From a checkpoint of a small autoregressive pixel model: 11700 steps.
Rows from block 4, named by matrix and row number. Rows with one number belong to one neuron. Each number is 500 + 40 x the weight over its row's rms, rounded and kept within 0 to 999. All counts start at 0. Numbers have three digits each. After the name is the row's rms in percent of the matrix's.
# fc1: MLP up (model.blocks.4.mlp.fc1.weight, 1920x320), inputs 32-63
# fc2: MLP down (model.blocks.4.mlp.fc2.weight, 320x1920, transposed), outputs 32-63
fc1.1638 117:499525524535494533503478447511478527419436538536458490472506490464494474527470497517512478511476
fc1.1639 071:564530481481533526471490532474537546537559505498516504513522526524472536494513484533476561502549
fc1.1640 074:542444467525476485508509554439535523532570413547497431514572532483500524530564465498485496488501
fc1.1641 066:460440477551481475492506482477452487507614543532509506547517525543497483511506476524520521455494
fc1.1642 074:514522555486523479490529540473494506539516516575503490545464522535421492485518450498490514529550
fc1.1643 074:512531500543463538530581415460509529520554470483448546461470496475471552464446510499484523481439
fc1.1644 082:566529475569466512505533493476423495477484527460538519408509570516560460503489461479491534512486
fc1.1645 075:453532491524486509508412566368509455439420517543476514473480485441523405510501453482499475528496
fc1.1646 070:527520500520536479490557522508544427529517516573495484537491526537491494404599477485509501501509
fc1.1647 078:500446492510504451489668459504469491498428509546429508431501441407521531524460477451502518533489
fc1.1648 069:560529509543473554484536495445516541435496519471515495487492457471485560482434480510515490481505
fc1.1649 082:449476452479497424491475548510447478457481532488497563526546485506537506545498452466512419454513
fc1.1650 070:529495541465471499512534453507496494397425524514452490481526455474527569469436520480460486526472
fc1.1651 090:496484446461503477456587502465507529517403474544493482477508427454582478487535504480542478485521
fc1.1652 079:633562504546474544524368470471480502451492512517425455473535483513474541493436477496504456481459
fc1.1653 062:505593533551563507552436525475526476458452467459486470514554521470512451532498441435512524535484
fc1.1654 093:511484505523543471487588500451504453511462436515546441516594475490454530519553489470557600489486
fc1.1655 100:481472495515536401515606591492482442547515475545515466502514469501500511492557455479456548502552
fc1.1656 080:471485508523483474570558476473387480632510515501466576546479517465462543474493509500489514500543
fc1.1657 185:527492547506476519523478445532489469440443520569489493451466423497515498527481507463506467482504
fc1.1658 066:516534492529517556554429472467511528506518474528458514490531434449504531450483474465496453484516
fc1.1659 075:457448519479520456501617528493565438555532492487459538538479472476565510535523440445467570511530
fc1.1660 070:535525530467503540493444474457554444460462466535530428499470454525431548488445478423430490496470
fc1.1661 059:480486492468470475493504535525484524494495487561443450528466444482552591497561481562486556528515
fc1.1662 174:522510510529487570544490456494510497473437488484462528397496550481498492509413474455487503511435
fc1.1663 073:535476557549472427517483525453491479506530490571509446506501491543420483493514471513481573531485
fc1.1664 095:541509513548473462501545479493431550465530479565503466500432458527475459541543502501485488480525
fc1.1665 073:584523540521458338470548525480472484537460493468492499528542485498493473486487477549469420471545
fc1.1666 096:547501463503497503516466456521492522477509532445479488461481468468541477502419498534534467514511
fc1.1667 081:405437532513534434511563574532489425518431512488516501429499469504479469556464512529489544544494
fc1.1668 075:511503484507556428577478452456475412528530468482497534545490582487522609498492467471500546492506
fc1.1669 118:563494539491484495531425463491485509443476481547487527479538512471486523446488457471463452464464
fc1.1670 062:523464482523414516515517451424543481510483394506532454449476532512465548460396506456462489520381
fc1.1671 077:520497559461470519525506509534499499437480511485460469479510516453479511512479494461482515530453
fc1.1672 078:562558564537503533499472558415494543469477472438488478563502492559475486484444508496527427502496
fc1.1673 069:572551515555509465514487504462525504465471445476451535474537482505522504511455480459551505468523
fc1.1674 077:548486563540523487476528541518510457484463495579500491482487430436524522514595445497439513486485
fc1.1675 067:556539467519502580486571449515488539500527539512417537454451548486492497556480504518521457482459
fc1.1676 074:503514544478559454556587483456444522605514472526458445539498483440496571446491436525486494465486
fc1.1677 089:486446516530497483482573526439503526586480442550494488501541503522425486523512410495512501505509
fc1.1678 095:540545521523490546506415521464487534501476522499478457504547482511493488537474478453508532511527
fc1.1679 072:462478528499475372533570498523409408542534493502460504541451424488491504559536430474489499488531
fc1.1680 092:611530498531498511491555460540465530409469476543519476478460441425492559499573492482484424488460
fc1.1681 073:473550507449491519556594572502431451506456486474479468482458448452534462502486467427478556575529
fc1.1682 080:503465503471517452465527541551474531519530507437537498462498547455554522501481508495470483521486
fc1.1683 078:540508530541472536532388456481465531397452520511496482491476456457496491498455510519509498533467
fc1.1684 063:539522463588489527500524444547524522479474507538474491515501469469497468473486476508537477466494
fc1.1685 075:541430504534497522521535418519489469512490443456547541491571565442507466520511526504491430465469
fc1.1686 158:607482493568492512529552483457491536524390485521514469482498415496480481467521468518509469517496
fc1.1687 076:499511492512508457466575514492454506493527528541530429560524474450500560478585462514521434485574
fc1.1688 082:471493493548463542515445497486528563465504472479485534474561576506487485467461495379458453545491
fc1.1689 070:452518561471513486545484490452430431505550530539476505508454535427509486521444480476463518453498
fc1.1690 232:509500512500514435490553533490497427570534468521508497493473515538517543497534464460468538514538
fc1.1691 082:483452491443535429446535574488565468507455541494528511502469503480538583502560485476476477503537
fc1.1692 067:557521567536452462494482527520567481494428486519407457488521482447514610417495461488519527486502
fc1.1693 075:502464519529524420519559544451512454590564551567406517525473447492509580545538451488474553521548
fc1.1694 068:498471534460522486524522514497452463478495510517497503438464451465452529461477495474471522545425
fc1.1695 065:519519453478499462504570481553464498499438467445469509505527509467525488413461464461506513522509
fc1.1696 164:560496505538507553490451486528482478433428531558431504476461488466515511473463438437515466471504
fc1.1697 068:550579551528476502563387546515488513448489484461536522504470492554465487458550500480425589539474
fc1.1698 072:489506500507481519487517548498527447393471493605475423443542463477462516577435489459519560459463
fc1.1699 070:519494493520521528505399546455487459459479526493471488481527476458470599485507460506474541457449
fc1.1700 065:537483499553579448503544520487461412591418529487499439472589516474534610560490436523528535505518
fc1.1701 113:453496472498563456495548533521537467552515500557514542465497545509529521518566476464509497532532
fc1.1702 121:487467495497503431464692525470472473561501492494472506501539592495516553490523443497475552486507
fc1.1703 081:477581526448544459526403461494486481459540573561463471574532485476531483511493482496457501516555
fc1.1704 065:476491490485501413466547583504531517522540508487515507566530421485545540487550468467497521521573
fc1.1705 214:650513537527464551534415447493506571470476498547483419446534412509469470497489469542510477491481
fc1.1706 070:485474484524465517493512512516468490496445479534424491457488531435461514508495467506544465463478
fc1.1707 072:511459482482525467531520547472553421546447495527490540516540465521501475486517459494488514520478
fc1.1708 106:495495481487493388501529530455455448536518538549476529528515502491563551512555488500482466500558
fc1.1709 092:548479590496453375464599525514518395532532516508500523486457477506478484526588512478458523544518
fc1.1710 076:495479505532525578571466487491508484496560476541508495490452517446502510487559514493468521569486
fc1.1711 095:485505502476519439480531560518493457491496547492518510464492513487604545474570465475486468514534
fc1.1712 079:512500489500471366482546463495521394530508476460515496474443460506557486537503443486517530516540
fc1.1713 074:463463523520575400477518509522472400538449523497486455479532519465460496497526490513530454493535
fc1.1714 096:546480482509479527562480455534483536473489484490482520490524526429506520542485500455480495496466
fc1.1715 111:507547531561533453483554549515443464510529484554501441539449474513435571496544458518513527499492
fc1.1716 087:543498477550487540575418462529466472503540441580518530484513513508428474559535493466499547487494
fc1.1717 067:505453561490475417520520529479486467458472524502494503432551503490523457548471467488497491563512
fc1.1718 095:559496555547515556523492392502461538464451549547434529424454460446492464459452508489520471496497
fc1.1719 137:508468464481516453479544543472520462492556458544535512522521530522496534497567436508520527498511
fc1.1720 086:569539479503486542515598445498492526505467473494474473362494392499495499522464460444487605478502
fc1.1721 092:540488521560478461542524535487559457561501477483473575427498542513436496547445480460497488534386
fc1.1722 065:589470480502519592494517494506536544530496494516523463508492512553553520452511506487527550552515
fc1.1723 084:541506515579525536536498507512381512452455537511486488514524509497517451513423501464495562461506
fc1.1724 081:511561505528501553513439429495442540391520524523448478467487496461509497527539515460483483478536
fc1.1725 082:455503563480518438517464603520503484497481480516453482530469402468524537456543461530468518546516
fc1.1726 068:560491554541509426490502524483498403536463558496432453513543601482477512480440440518540441446508
fc1.1727 060:456467496511509473538470564483521504593422500487528500518526545492553552614511421481471525517543
fc1.1728 066:487553538455517489474481554466545449472509514464505563476480550486530557540416501468441490494537
fc1.1729 069:516546558500492499534454446477532506416480581570447466523535456492501534566510519521471485521452
fc1.1730 056:463529520437513517449500492475577530504486539559460516539477446467555593533552516527501517509565
fc1.1731 098:584527483551460502494572484420534469548504476527467528461468506537439536474562416487496465468447
fc1.1732 082:444449494478480520582440434483377544599535519517455512566527511417515504489456497441471516491514
fc1.1733 067:557511458517546439521503545435489482458505516517553543435525503529476548519523513506487458584473
fc1.1734 079:554609512461504533536365542540409508392538528543501402576537355497479511411475488506471453467521
fc1.1735 141:578516524544536524526436456476518528459477518501472516500553541486498491489486503465496456497490
fc1.1736 076:553492532551490452535507481552446533468506493502509483530504451471514487488533508524586471455492
fc1.1737 093:456535529515511456530520533489486473566526492511501499467483562499507467506487480471399598491534
fc1.1738 143:548540569493517536556451490475481499458422479496462443509475449433533467511436364467448538460492
fc1.1739 126:540526537519502553500462479473502518438428512531446435500475400453516481508536456483478502537519
fc1.1740 070:563510552498452490540483409474497490566548562485447456481570402506519528473531459514533462446494
fc1.1741 102:480482557540459528524457528517496506465451481564468511484494474489468502471461484508401535535416
fc1.1742 424:562500508536500568517521451496462553501428513444475504420496477471507443518441486501510530526476
fc1.1743 069:582542435509495437499558575440465461452504507526519485485504493513458566481529480545543432501606
fc1.1744 071:468480521474532420542551498487443439533551530526509524470573517432479598533517493557497535441497
fc1.1745 054:474490503453474513550428519421475497419530497566455551528541506483498542458504487540460492512487
fc1.1746 123:522517508506452522538412512497502491420431495526448561467497491479464498500508470464402457509436
fc1.1747 069:516514488471523443581468487469454474453497562519487521557540490442511590496509506440426494510541
fc1.1748 194:463476486524592439498563450518428480461527536544474548552512508439536528457517440455523460460509
fc1.1749 066:637545533547500552482515476503462585476490479532486526486504467516476500503507544479504473498429
fc1.1750 084:533499480505528511519516441509541511528520495475513486448537426426529487495476484444518462485560
fc1.1751 074:591446558488481416541437494527459414520508491486505525505437514516487514541491487457459515487508
fc1.1752 075:521503553462485526547408504477527476469435515518468447515501461542457598545482506469494482494481
fc1.1753 061:465474493476530486475496586550520497498520572470501524507503522540591546463494475497423559541500
fc1.1754 272:558528510553480470499571479483427524555513477506515468496484435510491500499521469530512521492552
fc1.1755 060:414551528552538436498562465528359457532485474516478428400481516497484480481537442527565458511503
fc1.1756 084:502546524513563532528284444526435500448522556504507502503501509516568513547462505485376510478459
fc1.1757 063:505546527585553438530514416528414505481459471486520491467539459499587474442513521439456452508484
fc1.1758 064:519554539534475457516629534459506494521479456497412562498500510490543537459479427523575539544483
fc1.1759 072:504548478497522442548589463500499521487498461534534514561516521499456491486473505451511507453583
fc1.1760 088:540510495494494460502581531481530457530552465517506493496500559510433565514561474470466540511463
fc1.1761 065:502505475460501491491401550490548445458533498525534535503494502509475483431549495452441494514543
fc1.1762 380:472444506525490404485627495499495419605500492522526509498494487516481496500547475506525501506551
fc1.1763 081:590556483504445557529566485480531494454426486524448535427492483459454542475507459487533504459401
fc1.1764 074:493494507483512455522408517427506535472485546481404508497558533443523508486409487509501456512488
fc1.1765 084:576573532523495562499401475503480494471380455553473457495517522542526503508464414525517521440448
fc1.1766 096:489505557515512506551371480493488535483529463519446533501565474481465509535449479448461502503488
fc1.1767 063:448461443485484482468514468511513479459499462460516548470498439460515447498457479474464501498499
fc1.1768 073:516476493560522510499394403500441498512467493510536566468475501494522501488473466472545465451522
fc1.1769 069:534533509543474533584416553468472475490480493439507441482528497506460521520524524489507487531502
fc1.1770 088:558500519509502531539415487460455493427411522502421511464517511486537514539429467454478490489479
fc1.1771 082:445472546501554463472490538429498471564484497467462571453502535475626491524489454453472485501530
fc1.1772 082:521492535540539490570532586502532456514442435514470486472481538488459483515463433404519557526409
fc1.1773 079:488494500464508540533461474482531489478466486531392475483540413501542482506440463404456502494481
fc1.1774 075:515503528552444507520452497504513467469464465555535454558546372518466514408501487516534417483506
fc1.1775 078:562535456455475595506539503480560550464389453533421519430510452479452525415449457505534512554442
fc1.1776 068:485588435533510484468566510509516473375528578599480489482428472480489503493498482540508559510478
fc1.1777 059:514568468531447478551519427515482492444498480492441500424462380451557534518419510496510488538473
fc1.1778 070:478475453540516549473615464461517509475495407533523504443500517486476513525485485355520536513424
fc1.1779 077:476459509561501405456551553508528421631504543474471503509459535540542510511527469487509536507489
fc1.1780 077:471551460549488483511406543455528484405442476553434485478494468477526465512465522451457473516459
fc1.1781 071:473510493453509474525440552458503465546461454516508537538516482493514508470511511461407459559460
fc1.1782 067:479529521498546427497575488443468561420466451540526521503475538441484548455519494501416484533530
fc1.1783 090:497528490512520498501489514541494493452510512488500587461496551497515493464489506413470438494521
fc1.1784 081:612593508503596510543524417476508426403473475514539476467423482472492524501499510457422435486521
fc1.1785 083:448518444465486483465507595437557474467483495498472616494505544503568498495448444439531526535558
fc1.1786 062:557421455516482491491533467522520497530422530425536561461517571449538524563568517441527483524453
fc1.1787 062:525541472506496497516492500473513446569570451507527437510438497530497476542486482481503571487474
fc1.1788 080:552515556503528445496479538420481482523479486516510475501527491474478572468532480468473455465505
fc1.1789 081:503574546533545510541499451541513405449387511530503491524481454538464515460462460514515547479497
fc1.1790 075:531482512516511520476432550535487534429462490527545460492472513485491535545538460472519468478518
fc1.1791 073:557500559489486444525450504485488489448495535492508488495579419504457550536461503483412496531481
fc1.1792 082:521518491490488466483552537512568422589562490525512506523463508506496513452608458482508551512479
fc1.1793 098:511497517513435468528629495488499507553483454492448508406454446492486500497484483481479534531464
fc1.1794 104:448486530505519436456554547478536484566499476534521511516524541514538502510544427483510555539536
fc1.1795 084:533497566529504532522465470486468499542536461519522438497506490507458588507493460468473558467489
fc1.1796 068:572533489475520520535527519495511497465461479518541441451545543500521533454461478452482468544513
fc1.1797 153:459470488504541407491558516491481428551532521497492541548506506496537519456551513504517515504567
fc1.1798 114:515477513498482381511633549490455458592543490487490511507501524489477535473565483505497546511499
fc1.1799 066:466461536535530470541406472413476482532493471445525579518456546505546528575518485468445450529470
fc1.1800 090:504499467549500489515551436514468570500468477464490518416512522480489497491441508394457539582434
fc1.1801 075:593550478497503443526492440465519437490473493495496531516570431483537630498494481483518497508554
fc1.1802 114:524487502538508487567528409461455508523459482545532504440532478458501529475444402471521501524559
fc1.1803 058:504490510540536528482513514375519477467550526536523460494472563467496508586511460471508495512516
fc1.1804 067:503591525481488525521415475478498494429414473495428486512478507405506520419427443487498501480535
fc1.1805 085:560579475533506496501548524464479509495502456508508462436481496537524489460471465533510490513479
fc1.1806 064:512521541519516491549471447445510467410499552473524501590486504482548517447522483499461471495524
fc1.1807 063:545501486486476507530566471490484430458498534567491509490492529433484550453549462512485492487525
fc1.1808 064:467483546510579491483502556530461452485426533479492487423503488487501485496463482478529504466513
fc2.1638 034:497507470486496441491515590414597529555533454558484526571536451512467485496547531561554500545498
fc2.1639 058:570529510377506459486464546532524550503458467501513480540487534500507530464478507469470519553550
fc2.1640 029:493528442518483515486496537423519552519556508533507451509488535534493441491542520558629529503505
fc2.1641 059:450480500462467537526460513440534524510529432505554544532551493507457463548499514503539475505530
fc2.1642 068:500518516535482535531474428528436475515446461491451451458423502574467507508481478496437491446488
fc2.1643 059:473508458485528530472509514438545521522445497481541537535546504504469512481512530528566499519561
fc2.1644 045:564512477502488580510550496514415576584476571519460480611442526521564481377500539448513495515556
fc2.1645 096:495528445516427519528524523504515501499511444497489584568538477506506426454468483538521459485566
fc2.1646 095:499540512536481550546465470466468512486454413514520494445499511507497431469449440478498477440502
fc2.1647 065:548454481508502468466481514552482461442574550521524468449417458528492531517523595511474523506461
fc2.1648 056:444502512478509510500470534449488524504483493498585528487541515539503490495513492533511466516507
fc2.1649 063:544447488533518496475455485447494488515515515480477428488545470466506585542524503511463467530496
fc2.1650 051:502509510491512511534507484423507547491469498492547474493610501424512481521515537561494465517558
fc2.1651 071:523494500514543566513544441449517538515460484503553503529565516498517467500492493552477450502596
fc2.1652 044:446495463503494460548513504528396471499547402508491526474522548482480528410441518506510557472477
fc2.1653 061:440564488555491529595456485517418456477435440569478489451465530539527481458491415525450537437460
fc2.1654 078:514541541483492488552486514515504488515473506490442507485404496520476537489509487469462509518456
fc2.1655 062:517496421555457480484572472583489493512482478504570491500545466470517487540541507502500537474536
fc2.1656 044:460530499489475536509480508499546540479511495503525614529549528539437471545519543510521527517561
fc2.1657 176:481505506445508503523524481564462484467483567460478524505446533505531523481458445449520572531466
fc2.1658 050:533431536530503442518532487533482520533505471498471425487524448466533464542482449511440473431487
fc2.1659 084:515518475453506520497498500518506524510445539498467546567502510521480542493498563497479515547511
fc2.1660 118:488401526479540455487507492513530516469581546473550481463532446449507547582532567523496518498510
fc2.1661 086:462465504479481517508504501471536502519486500506533555542576499476499483507491524522509520484575
fc2.1662 105:478444493466478495532457517513546532490551402540531517468566498495464499549518530532505460454482
fc2.1663 069:576508574502514487495470463557469491502478487504484445447401498526475530532565477465451490515442
fc2.1664 145:534522528516516474522496495561408492483507540475490460466367515526497532496508481446475505523439
fc2.1665 045:516476484540454529496519524446498512532410512474556563457543491467472521462506473468529495538398
fc2.1666 042:467518524510462518502484523458487499487490439516426553475598522417525518507478539530504475479509
fc2.1667 029:501545569479507471519440552497491439474477612454481514477502504560501483559469480518481458552495
fc2.1668 047:475510495510497494499511468537457467519519487522547495489540499482504423475467458539562545461497
fc2.1669 125:515532449499495505465554539519478503494529506445499521583554530519503409446528488523594453530563
fc2.1670 108:488492462471527496472498518478519563489563538513586500561633481469506436527486524542597483493589
fc2.1671 155:446524475490483553524503468456536509496487407508550545519557520519494421472438490538547483490547
fc2.1672 033:547540496533481469467521520472543589518534551455535527511507495585519426526488513483569423525502
fc2.1673 069:511457510469490482532515503526410525477524519508525472496436461494503526508456530509539564512510
fc2.1674 119:495558460529480509501498511515448514516490473482535471532516492530536419458493456554536500525530
fc2.1675 044:519525503539482462505513515471498470507544501547568453484533478599470481476490487591556479487524
fc2.1676 060:426495538465493540546469489488519507489477433486508481507571537468490433511425471494495484459530
fc2.1677 082:443458443541467561527541450499484462508424511510441545460486491501438532482504478436527566473482
fc2.1678 050:520490521405508479463495467480495588469531555557587472565519472475504461540478559534516488522620
fc2.1679 045:539528482461537493491512552531521528499509531441429548594595500507556570508492515492515518480573
fc2.1680 045:471486526464458521490491489489519483507497523486499575478570488401533536517481501460483490508556
fc2.1681 034:539511572508532465510481525516457531433541540534510461516451467442557559492569529536448511504472
fc2.1682 038:511499475519525458472517484500528497535511618488532585540608486488505554509538529495587495525499
fc2.1683 084:479513498446467530506528468500554520536498488521514526597625489477486436484499537549493485534634
fc2.1684 060:522518522540524496504469475521406525466497450491488446397398488487504485489497457493466461519437
fc2.1685 039:491447481505555530513524388553513467509453461509504470443459500485478485555487499555493480485460
fc2.1686 200:457405527477493463485521535516504530525546527525526571572546464437501488559492557510470496531549
fc2.1687 089:480522500488478530543486519446530476456510401505535519523585511505489405474473417565574467475490
fc2.1688 054:469529468521483511470518428529412500500520471534463469481493453512498399455553466515532496465563
fc2.1689 065:510470505490518505517517503441565524505403460518460577516606460455480534554499500476521450464506
fc2.1690 311:457489493456492546529465505437554575490502420508527576527587524496457447523504522525524441503514
fc2.1691 027:514487550520555539478491478511463444466478584474460486456502473499517601496455497535488514498449
fc2.1692 152:472518493482481519498504500493548486491505452507507577537563504486492441485450522540523481481555
fc2.1693 055:572573488503479451490515522540550518457468463447494432503485548568527434444450439492570471466496
fc2.1694 056:456539471509495535488565450478499516555440458472481631497521519504517460456422451444512509454589
fc2.1695 043:455528467497484509528529462475556545533516439521503562523583494501461377474495483496519489465551
fc2.1696 120:497498522491529499517476490500454494496469568492373595526439525505476544507482539444475549520488
fc2.1697 054:539495485544519437485514519547450440495491495513475490486402514525514512499497487487490533490419
fc2.1698 042:523560462540473507487504531462476591469470483471471539500394546535526572479451440427494522490446
fc2.1699 134:534448512488499464483501565475483526523521544489549489515589449450493510538538524539509525533521
fc2.1700 052:503509524497494486528524496536421517482542498546529553532507521505499414477491457539527496499519
fc2.1701 054:472458524418525535508474499477515533497491479493522489486514476457413508541548514513477518500516
fc2.1702 093:449567508461503491460523493504532490510493583491425549559504531494521481488451536456537494539534
fc2.1703 066:506445507517540478485545471544482490467488483506455516475450473463505553516469490464502498475471
fc2.1704 071:476470513452491516483541502497545520517498608464520517570509493513505536507480510534523493528510
fc2.1705 250:477486506469488499486519511465516551522500505475587570533592454471456474531494512517529457533555
fc2.1706 102:463490503506485489501506529482566488517532486470525579554585483499470449498471482562571518478515
fc2.1707 086:519523511525514473514456474550435526484531498504495375425396521516490511485451477489505511501434
fc2.1708 047:525455485510501504499468493528518468521518438517479443481544533525499516483469503496548497475401
fc2.1709 045:484522562544561470489490542491408502468512502480486416441396489448518556474497522501509508522432
fc2.1710 036:465438422463492508470475529479550549513610576523599465451522513454496482512579550562547506558525
fc2.1711 059:508447487490451491480538521453595452547476517508518463499594501448482524512462487535530486462528
fc2.1712 160:500502489478497484514482555458523553517517531485576531548550498523464485516507503498527472536513
fc2.1713 056:493477557467521514448526442524481491545503577501495400479417494499491570498502529493460535546489
fc2.1714 039:582479491511492520489501447463552486535490524501494440589490540590479455526490521541506419471505
fc2.1715 054:464592502559503513578443486480446479518482499472509460463490489462511455481491433496520538526479
fc2.1716 084:484526438487496567529457527443525516440479417521557539462524547555457459503472530498552494456440
fc2.1717 073:536435515498512510471525498521592474514502540482539501506527491473515571558474586515438490513524
fc2.1718 094:485446535498511533489503552427541549528465507452484573533546497486472568541567520491467470498477
fc2.1719 058:443526448447516589550482525500483544499494491473560554546611527488491461521465515496597469480519
fc2.1720 108:450493494480531523506514512468553555501490514498573612554616530485477478525500520499586492514535
fc2.1721 070:469494514478582447479513517504494461487563641448488445493444460469577542559492507443474496527456
fc2.1722 051:462561500481496556522475454393490528519521468582602424469526484509485426447456460538503463557536
fc2.1723 064:546512507460546479466514548486500532526511606474457478598422530521558523477453562463527515547580
fc2.1724 034:458516475491509482483516523455504452484450488486477525504519469525536449523482479501579479487562
fc2.1725 042:425515450484497506446525523456526547535484513503516576553563475442542570528495478515519461506524
fc2.1726 053:478524512549470472486526480438477542505540420488530511466532502507466418452468523486438434466540
fc2.1727 052:435517449496467537517490540461539532526505462514561501541580496480505489479509460553537491492516
fc2.1728 086:431478506448514455477530487550519444520508608501443524553492482482528521535474473498574543550522
fc2.1729 049:481591492537478526540504477419431485451476406506549450467512539484498416429474460510551460512484
fc2.1730 025:445521441461453537465524495497515489489551488492427504496521541513545534458440493530581491483513
fc2.1731 554:472475502465497503486495559445555540500512501486562573523605490491474481534510546521516483503532
fc2.1732 029:395416467497443519515440503544536509519503443514448603504531553556440486547487486421561546492474
fc2.1733 046:491501546462510501501525559463534592524497443481491574497477505494469481466465566386470489506503
fc2.1734 103:478459527528483527527529510484545488496397355527463577449478534533459517533491481491459499463452
fc2.1735 121:488507487501483532512499509452546543486490410502524540492581505503458449483513478554531462482525
fc2.1736 045:471492565506537534527453484471466515487445510509442540460426484479428524501512538436436529531483
fc2.1737 073:529417549472528486499524520523575510496483474446454581485539510508495558544497499469498497492435
fc2.1738 100:505492492507534501493517491450514499517497507482563540561532470533487442491490522530543480523571
fc2.1739 142:490523461481507471470517506487509483511529500490520565563533487531517435513454472550628502492555
fc2.1740 058:460499531482485515524504550466526513506480475469533558524569539526487444507471506483486503518517
fc2.1741 064:487502461490521501468540529494509535511482521492525514522510466491527433467455494517544542510619
fc2.1742 233:456543469518487558547469529416466509491468445538598488484549504521475454476479500523501506511547
fc2.1743 069:522496497536514485503542469543485475486554521511481396487487470461510516512499462473461534433460
fc2.1744 072:428516489484487565568492497467473534496429440511532535476599523496449470496500435498525505497513
fc2.1745 047:507514506458478462487531525471495459532493480504486517553509470504497515505472460558570536498570
fc2.1746 201:461520547451501519505492553465519522513484526493549565553479541495477520499498571507460513567517
fc2.1747 044:464431475445501501533468480564526516484515545524503459446444492457487511510571476503458579488505
fc2.1748 318:477511505495464537524532520460506506504424467482538572487540468501456489499465480510520483501538
fc2.1749 119:486500507514493512511492505471512547499518473466559570517603487507465460512503538525526468508528
fc2.1750 045:586502475546512494512529495558459488525415519500522465466442490478528489450475474473495575540513
fc2.1751 111:552503488542540458470506513540467448495491508500452481500441507517537551491468479475500549480436
fc2.1752 042:484529464452475541478487482465504508510475546492580509512611490524480471535457507553551480451568
fc2.1753 083:505436500510487484425502525467561500517555566469521505467572439475473529566519558528516532515523
fc2.1754 396:418457494487466501530515472441511495505535513507541523506614476456467475530458512520598523490541
fc2.1755 051:483433548477508412460492497539508504495484605510525469491530448442488575563517517551428591517582
fc2.1756 044:489530514515483459496608499471511559486566614502518460543561464403528429485516461513538524539630
fc2.1757 082:539412512518542453480466508485576534493497503428498520459534493441507572591543528434480427495433
fc2.1758 106:509418532450501472483508538464590526524527559482539506554568486459485523545502561541493501522565
fc2.1759 070:478455473481507486455523501499591556509553536487490561564616455434484527552519587500478485478528
fc2.1760 059:468511497456504472489440514502450504433540520515519530512459490519507448536466400550585532520565
fc2.1761 040:509502515502537458448508516555449508473518484478504480527517540521571462470464435517585512471518
fc2.1762 200:493503473528502506467535460507533426521516527458496480523591460480538466529474457559495509471527
fc2.1763 066:461440506505500472433528561479513463546563646471493467492549491461464583506522551564530528549500
fc2.1764 025:518550552506447496531456488468531475475494499541488490447501491517460419496453439567532535500479
fc2.1765 043:404489509438551531513492491522589456484477507503541574502550461447496588484454507592516555520573
fc2.1766 080:484398466480535479456516526454500516551558593504566494505622455494471519547520531530590481527574
fc2.1767 033:479553453512448531537541483507508501517452374520492567552501532541468443455438482502537469428489
fc2.1768 181:468496492491485512509517507459528499515494477474561529505565490498496452509470495547540475499543
fc2.1769 029:523508503518488519502525502474467494559475510477525505534448521489490499443526494474500460528453
fc2.1770 155:473527511461490489479506578457546507525478554470469566511545510475499570509498511452478501542473
fc2.1771 085:468524495505484535487527542484496547539474533489530565548564511514487489457518538507474502559581
fc2.1772 045:480553437518530483484500581466436532455511506491533508478406483455586490460555440496475482539473
fc2.1773 070:503497525481551506471462468485547454499485472528523516546478497499501571540467546489443471534461
fc2.1774 050:462534511479561483565496554458440506548545576482558508467457528472479558454534505473489559600450
fc2.1775 061:497515546509540467477518520501534527447528455457548539526628563477523456506458579539547446476525
fc2.1776 062:497533452523476522537483495467449444488451446455563534521552492510520413482434462536587488478573
fc2.1777 057:536520463541481467522482527454485492512495576514526496531546503540500486455498516547524505521538
fc2.1778 047:563492530503525560526483518479513479467475514470520477487434441482475568536536501446427444548433
fc2.1779 085:487533518527473507541517511440564522507462356510525550515570518522457454510482513485475456476532
fc2.1780 040:541505480513520471485538433497550468549522561473488552526446466491544437438483506431478502543493
fc2.1781 058:499463513467486466463526546489499534545502583490511530505545483438487545479573518502509488552549
fc2.1782 068:488506545497549465491505496495468493555485573508557546607510500510516463502526501482454508545536
fc2.1783 214:458467475494484527524498515439539556510523458496548582516630473479435450530484523537548464486560
fc2.1784 042:500508562522496461482469468553461550545562552474493496496567491414507498563497509475559533532502
fc2.1785 081:475487490405494535481492524482574566505531520492490580607538482494467458521506522512510498529574
fc2.1786 035:536436513499479532475499454479498466517452487523501536508509442501443514490498490542478543463553
fc2.1787 038:530524500563474507533550446525579540493459435489438550481582528474471424455442510451518417422500
fc2.1788 137:520451494487526481448555569481570487511498619466528563543560466497510557544513530545527502532535
fc2.1789 066:495435513468524435488528489551542533527526500476535519533581486446494475537513524456481495527553
fc2.1790 031:469496475513486448502471515516573656494517476511460540610538530522511472569526548465474459486489
fc2.1791 043:532470500487445506503530504518486559493485507463551463473565521472476489584489509437496480491490
fc2.1792 097:487576509496471541553468513428501510522483421519576522480604544515509442446484477503481446485496
fc2.1793 113:539512514519495441482502498579501457456521502481496400480450485507556540519475485463459516474431
fc2.1794 102:450461507513494571529488497490545527463492391516581573467615510478459458529524548535463472492508
fc2.1795 074:490430573508551481545479492505553473530452511454495540473513529440504565546540585486392474536427
fc2.1796 079:506464507553486544542496478490499508539412432512467601449538475516392478518524517448454446497463
fc2.1797 039:559473491523543514516437501519490489519502603491507454449424506489468530497534498564537480538392
fc2.1798 039:466429460502488546549535539499509466495444441499481602489541521506420503466502461496503507470463
fc2.1799 044:462527531490532567522515458479522508487505453549600501534622520561491474450538470555544440496512
fc2.1800 051:420468460552526501502449428500450530516539473517555482420512441505451452470495456550550538477468
fc2.1801 059:522477456537499541519505467481491590504528489507580482490612438484495438491493500535576470496597
fc2.1802 092:531492503526523493468498517555556507508490427412488591495505501465499522541512556519495447526416
fc2.1803 073:490522461530480552529515541476498508511452510494477588554514500523500490477495472524523518507512
fc2.1804 193:459501508524473549518499501445521471499396476483489579435530509496491550497468488482504531503480
fc2.1805 046:429480476475503565517443468418583485488539438542617497511616489450438478500486506570519453496500
fc2.1806 090:470400508419472514480506497475586498532477524469523486466586450445472527555503532514487493496561
fc2.1807 077:482480490461449488513522493484515508512426507480486564482549461427495514525512464487475499509551
fc2.1808 082:506525501526446517557517527483529491528447435515532534525549490529480469508493462555544517511550